A small masked image model, trained from scratch.
Data: trained on histories of elementary cellular automata, time running down, 147500 training examples, 17.5 epochs.
Rows from block 3 of a small masked image model, named by matrix and row number. Rows with one number belong to one neuron. Each number is 500 + 40 x the weight over its row's rms, rounded and kept within 0 to 999. All counts start at 0. Numbers have three digits each.
After each neuron's rows are labels from the 100 images, of 14848, where the neuron reaches its highest value: "peak at" is the part of the image that holds the peak. Only what is clearly more common there than usual is listed. The data: histories of elementary cellular automata, time running down. In brackets: how many of the 100.
# fc1: MLP up (model.blocks.3.mlp.fc1.weight, 1536x384), inputs 192-383
# fc2: MLP down (model.blocks.3.mlp.fc2.weight, 384x1536, transposed), outputs 192-383

fc1.290:522466609510563515423484579450424454540487570491552475534541533499483558512501513529482501501481459516448497447438543504515489462441476475445531494497481471499555500503459510512459466429531604494569494460514521476413462513461515480586495531485380449468493500513484466456533477531510489534530497484519483549482501527529524497474488500509536487477494478497526581555545407516478533509470529529486520454499491589546548470407494467537469486455492504507510529588527578497437500524531520487471494555536540484531483469487500469554517526556581440555551529494514510503464552481496485497
fc2.290:514547429500454491498498516468490499522486499499431498497511495504499478525516496390550536534621503499539490448501490502525555499449532491506644493503453527583561500505491499428470502521550495518446449479519529492497534529475497578512518562468535472492518470492438497495530398464451570486525564494454426502450484516534494519458505491503499520528501466555504490487527517500487430499492499464487581533510426536386517500478488536501507469528447497510502435487529499514496523602504525398545511571534487472485537486464506537534498504535499515506538523497442516512528573530501502542
peak at: bottom right (33)

fc1.650:530505543555487458596540556487568489533485391571499502528458537502456506535482484592374521505463486509529422456499554493496462486500464522500495506497499532516511434480484538507503520547531435535487501445413555556544492497469491507554468516513503486532503444478499462463487453497510507483499469493581489467520500533491496556462472531499487593483498490545468470500492417504522450519517485487513504546518453520505459524397541551452526527488523367460479482505532503473529501522486506425476524520507501478564474447502488499427506567498501510490496545532497474540462501454427500494
fc2.650:505536507471495488507500495474501514494500499535516483473495503495485398463500496501433470491465605505507501493565511608443476524499459491484506497432475479513500493582503498511504499552504458486497498515469492575492486488531493501423494549500529488501476438523582467478496503498490628507509508498489551493473504488472505501466528499473565512535468493505603500396510421439538564458456477497419493452489468500524492516425495491502470441372482498443548478494496536524496471472497490475506500493479517499514534525467477396470497499466486474490515493575385450500490437490481530502
peak at: top left (35)

fc1.249:487520541422534459483490398557503497499468391492355479521529461535551497501488505489511495506503508474551494481553506529500489476490523568449512500503495555469414475530541478493503580486476526648492547509544509484509505550529537510503365487523529510494546546485509512485468583484463601546524507564527586459486509520465509533498532465467528463484502531477508540427567494507508505521500433445468475518474504504550499488579477464521536484462475495487496496495563494469504502502479550501507504503479471495503482537558499520500498510521511445493527472568516457612473503572491453500
fc2.249:523473495485494460502498511538474500608511517443486453469425422463516541493571471497479502490461519512632510538529445564500502507551513522412497501526492526493507432469514502467440495488519409525499490454475517542508580463514503508452516487552556508523462502499436576503510535525511564485449440505507519503487498502510510483500513562500538473500482502495492501487510536492489512510545615499492498471535502499469483498501478504505496496481517515528501501494362568501484485462375500498500470510512528480534500514582523555482497499606477510485559388500492500518451433503517520550
peak at: bottom right (34)

fc1.104:510450489504492511478501494563570598500477503496509507588517500499476500500516494450474500500498469501459500556500571492500500494505493496470499507505513500498500479489509465511534500556454499500500502419452505508514531557509388483489499661498465505491567618487456498528515501515500441485500426442500492500541449484500419369595544497544488545500603478527500427502500509520499488500500488491546498410470500495441460500500504500523507503451498497360498506500499475487499481505607375498500500474498498522501478539501480504470488483542498500496466500586523489539500493483500501500
fc2.104:471500501499508501522500510500495499500500502500506499514499502434500500501532502500535488505500499532502502501508500237502432500498499498356494497500500494503460503492495499501574448499500501503525556501500509563498495495495501478503498591502502503504364562504500538500500505501499496500513461508500502503485515500502503500755500500500495498472500500602495439493487507500548501500501501497582500498503498490665501503485547500501548499518501497493480504500501446514493502502451498461500500499500500500492507353500500495498495504427503499466537501502614488499507500293693500500
peak at: top right (42)

fc1.368:491569514530489500540562469492471517419573512549474496573401458505515501506513518431475483595431487504536536533507498546524567394438471494468521474443404546436496521487517584501496464481507489483493459514520549558431454509485491575519481502431481521528513464452489452415498453584545504496507506494473486507546512453503494550494469493500493566501477557501507571457542440510550576497456506471509468556430521519506490483533505482496474484539479516578508555464466489498448468504544507499512493522435434535429501497443497561490509482496524544504545436500464458566498503489450505426
fc2.368:502531500481496516502578491513445462493515534500516462567499488526494498507505499504517495489494490502574464410528500514505519547519514502498530482435486498501502564500513546502497509479499569510470417503499494502406509474517468426535495411483498456517503469483624522495502566502503453500597500503518557516652544488468503481499501493504446523494463367494525585500462506551527479497524496525483471501496490592542491536452455457501513597501503517468346543486501502462496488497564449392500407508498508477502418497444493586492424477485499492499579631506502440505501429517474454502
peak at: top centre (44)

fc1.663:501543477478519464561490478577450435469483489599510500489487481484550504545613560496559480482455550491522507512486504465587440486572460371471492530556494540514531522508531491450509510497558486522507495518592569489529501609539432513482577488502463499512517495482498447570459483540503499540476437471546589503480495489529499559497478489468467489392472410460490516435481529549499491510435568499521514407506483505499485475457501529481493594500506495541462481490478499435482472485498496519517505462488521487515469523559502498495567507453458514488503507521511550527558462513492545485
fc2.663:465494487608458402495489547539506476488577532500515471516501498505505510550544500527475347453513500505525488396500493489500439522494512437475508489497512516504501512477453520567455507507508495470475496511497543521512488484470492475445513499522493497498517501547485499521519495524502507505616507486511498500575449434581553402499446489498469463496457452500496445523531507485503499479531470518502558497503481535529500540491495487504543391541440588496498491507613481583504501496503539491532507546480500469447497494457534504557488502497512492487572564533499492507538427504505605527
peak at: bottom right (52)

fc1.572:433491540573497483463466497495535521543534465523527514490523518431430484500472525547501542530500529496495484493503495503526500566510529513504578560547547526403481491474503532527515484519636461523474510473499463496469444531458482552468480499499521475499511463505486529506512492484525556472468492469460504499581502507505531461565489508495513521519515562511497524562445463487500472502505427570483503505559485559498496500469629577583431453485503485501502502510454520449503440510539536551475528543499521470528521599508416473540493461545500510518480467499483509479510505559497521506
fc2.572:481497512501454453505466496488495469349502552500482482522493451493499515461556504437502520488525504496619518500513579483473466456495517414517535478505497486502492495516536495510494511467491467477488494586495499500534499501416465480470584496498515494511543515452457418640528487500481499510629542518472510453486466443471492514484502460506508556558587483497493498465517443488464537477493506490489480564473597495496510510515598489491375493555495500454548658522510480488491497546417483428565480516494493494532499458510526444500544497538521387495428521525537506461466611461438503433
peak at: bottom right (36); middle right (35)

fc1.44:500500500500500490479505490500500500500500500500500500500500500500473500691500398500517500486563500500500488500457480517501500483470500500497431500516500500444500473500500500500500500506500568500500500559500554500500500500487500430576500500500531485500500550500500352500500490500500500500500410490500500558500500388475500485500555500640500500500571500526500509505505500491500500500500500500463500474590598499500500500500500500500500452500500500500500500500422453453500528500500500500500500520590485451500500500500500500518573500507518504500462500500500500529500354500500500433
fc2.44:501503440500514505552501492500501496491429499494500491502492518504506489500500510500502497518504499500482477491495495518501498514502514504999481500500499504490513500507495499502476496513488500524500498500405492498491503524500502505500502494515499489500490701496500499511497492500500496500510497499508500502482500499500500502505514511499501503502510483500500499500487499503490511505515500501500504495516501513523511533479501499499493500506500502535501498502500505507500510496501476459456476510509500495500500438499495479491502493502504500499500490500497500504388357491503498500
peak at: top right (46)

fc1.602:519566490518521496480529480466498539535527513490432590432502486490498394507468451501452474521436543500496524550496527502498470535525443491505456534512452535454410592495529445563497518521501413471525466513440478425476466509471513529467526515485484503506545592538490479553470504449501461504443439406430470466491498520439472558533553501535458502450521476500515474445493572501462480478476545499510468529500442472457490522457502493431495527540547504519445510424463509494501480545438516481485590495527460467503483445456594504546468540514495538490470515566533484509527518481546465455
fc2.602:499496513516493501536470485503481582500458480499483484398495533598455502496483495505582513425417500487502488535526500482500526443471548433501495466447579424502440541571494509442589541555502543475527444495432503475493482497502409506544483496467545538604463491498492532522513502544476452499547510511480517500502512396486502494463496552518493499459433503499439496500496506482512535481475434491558498504500572498506418498510503569496494603389387452433444448468449528584500503486496485501502500527410543440519471519544486558494482513530489421506452467506435336415519494548531402514
peak at: bottom left (41); bottom right (33)

fc1.239:446495656469462496482486533551512471522465534470495467481481505536475511526451529500540499522536472478493505504416511460450461533468488513533507551521509452520568449464485477483492553480516483518496541449562587432510457538511472385500498513436501482578501494522562456477630512537504503492539516456503482542466522495554496537489507407500501508506506489417509533524419499451494545509436508496478495502533560544496532479510492457474622481487513511529468504410553470546515501492552486526534532477531479490419472453503508443480508475528595489489503490557535498533468477437536581515
fc2.239:497526515482500495515508496455529496517500500508567349470465511436483523484497470503499499507344510396538430502479513516589437494481550499519465497486533484516500496498443526529500471488544551580473510482491537489555487492510433515499476514482427492472535489612521513498569496471409501525659520489538500527544500501573517545514504500532506514502411505487498542474485500507499500518423495501484511529502504511515482502613468482496527492523474503479584492502557410505505495500497496495512450499443497503457517564495440414434498461506497494538476484511521550515502505653515535477
peak at: top left (45)

fc1.492:527628482502539541585422517548485506481444406474592476482500516543543500470487460508529541484551509411543511489543492444511497477494499533480534488488477472480500501492583509473449545458500574503493560478500577477482571495506422533535512440572560547450493493496501557500499460562553503510541508516507371473512494502485521478556516470559543513508486563498555503498428506502515610507467499551499504417519514490495521552486498478478501503461495556475521488535500506497490474500517467506516513508490470505486493483464523517545506472483440462489518548509457498555560542533525506522
fc2.492:524433505528494520456550498514504485498543500525501480490500500487676504531509504500512502535526569545500472518499497622496455509496489504481499522615445500442504497563502553504475498495468499530534544526504500501507500484519483413397514476487539498518450501601503587573531501466501489494552614507500597499421478501465477509493442561500500504489500499570515616510517502531503499499511509486475574505488490501551499465534507519541498500500500502511502508502526513589484555500373548462506502490395584489538478494477579494469459496542461584452522502503498495508429497595515533511
peak at: top centre (68)

fc1.195:501502502520498515447500474458567607531431470518506548460532493517531554487540555484446499410488381530532522456461416554483496433493518511454465523517415501504489492482492507626492514507512553521466504506417540494542509492442504492604512460510500531500497549467479448502481500550491498513561453440540465459467521473413523492555528485518472465498490563502478496508409528440498347501415489455475484538510500498454504490520519511548456534506534498487525513513611518507317505434434412548481432461491535494531488508484471463515458474509542533518531559456457510525456499493514501508
fc2.195:526490493522498527498522477461527505380480535529485592515491535437376508396483478477506497500489496463490511475453502527499479518448481501497477506471503609574499491436517498473409501505544517552569465503455495626505514529502503495500509509504583490536504456582546517498531458483501580495501494373446524545542498514451477501563486485517483503496542488461590505491458510496363543493500491500422503475523503461503521502499488528376515496538474503512508501520546439599505473539427498509537498501517521493508393549478500533475522495618536576509482488482498520525486488480498466493
peak at: top left (39); top right (38)

fc1.284:487533526542507477451515494458552469491528505492514469503545535492500486508523499522436513485490534596617499478528502465554537507511456534552506567523476365505475455461557529500490459494476482602482445468555505486603533478459504499509561477501483575604500485580548398547487426489494452481553525482520470500510476567492500500439455494509497494462494506531516468414522560479443482491414493461470449507491500542519537511526511450469504480534554455468455511439431477492501507560478603481473521499438521485499511531522523497449433479492501518498437553512497520541530489496434457498
fc2.284:476503492535560495553509530541496462500495584526484500546480557500481527470474504489528584613462500544451499486430494512433392558502480499494501384481459488483547492485464475511493525498492584503515500540486571446456485534500499501489484474499488498483520472484562506505461405572470488504478473474409549506524472496579513509450495538476499513467503498540523506565497596540577500543518522523503500502502459530483508515447472518490489515526519518511497456523525505487517500466518492487527576501512579477489514588520458471496539499481488479535525503512614509520502492525562496504
peak at: bottom right (42); bottom centre (26)

fc1.629:498449529528517422484519578446535450465399476515513455487575505485557534485609483436562462544523434497536537485474451491531523461485451549498507549627514469439461492535542504497530462462413503484488492566522546488490488492516480616500452524458466550457515558493488574465456495525485499501480452501491488499533496431487516399514493392479423491537483521508488522500499486559509508538488465515471492482469468477510500462523518515503494481470592454594467454561503588572525516520469516497443462536530501553463444508482528500451509506486524464513567478483517474498514534524484523498
fc2.629:441514494475513547539507530506457438505529495522485410520489519551499380475412465569503482442540502489510492500514535513507526526514502472510490481468513506518504497502471512485498491455552441498469496489472500534510508438503468363487485497490497505499495438520580501505535549517524464510561507512523532521457522492500467518538461549484503485470521524527502469489494494455543521492571480491493532382501545571512566563393476568533499500472476496503478480578534419488517569507463501529613538463501485452489484536518425515495548496502489490490441544632477479554490461442504521506
peak at: bottom right (63)

fc1.238:567499501487504500501400501492552500474513562500551382501500509501527508497599499443472500496507433531498431557500492498552480514505510495502489521523477519410499491502560500470550435495516500500569457488475602528502369501476526550509503472486477491498523500301500560458557481500499500405487497500502475499499499435503508507476549541469506500416500519500506470499504523501494500501500468501544453500529501500501479433510455474501383499507625468484561505600510491462555498486501503500500603510429545509499506426500475502500495414494381495498424517488508486501502491537492493503
fc2.238:518605501500410472497359500491508323493558419461516464517581504501497500510518499585511498500465496503502511560504501499519500479499497502496532485528500525508506502499492509503755498524467486500543502519500465510594499500499500500473499481499491507559499500502500494510529500500496454500497501499492443496456353476463489503532503462504580500499491496530498511500504508462500505502496500426715505484525500495507500491494485501532453610504483520503514497517501464496502508459500501497514499473651572498501560504500540477504501502474557506500491499535519499497499540476501480503
peak at: bottom left (51); middle left (28)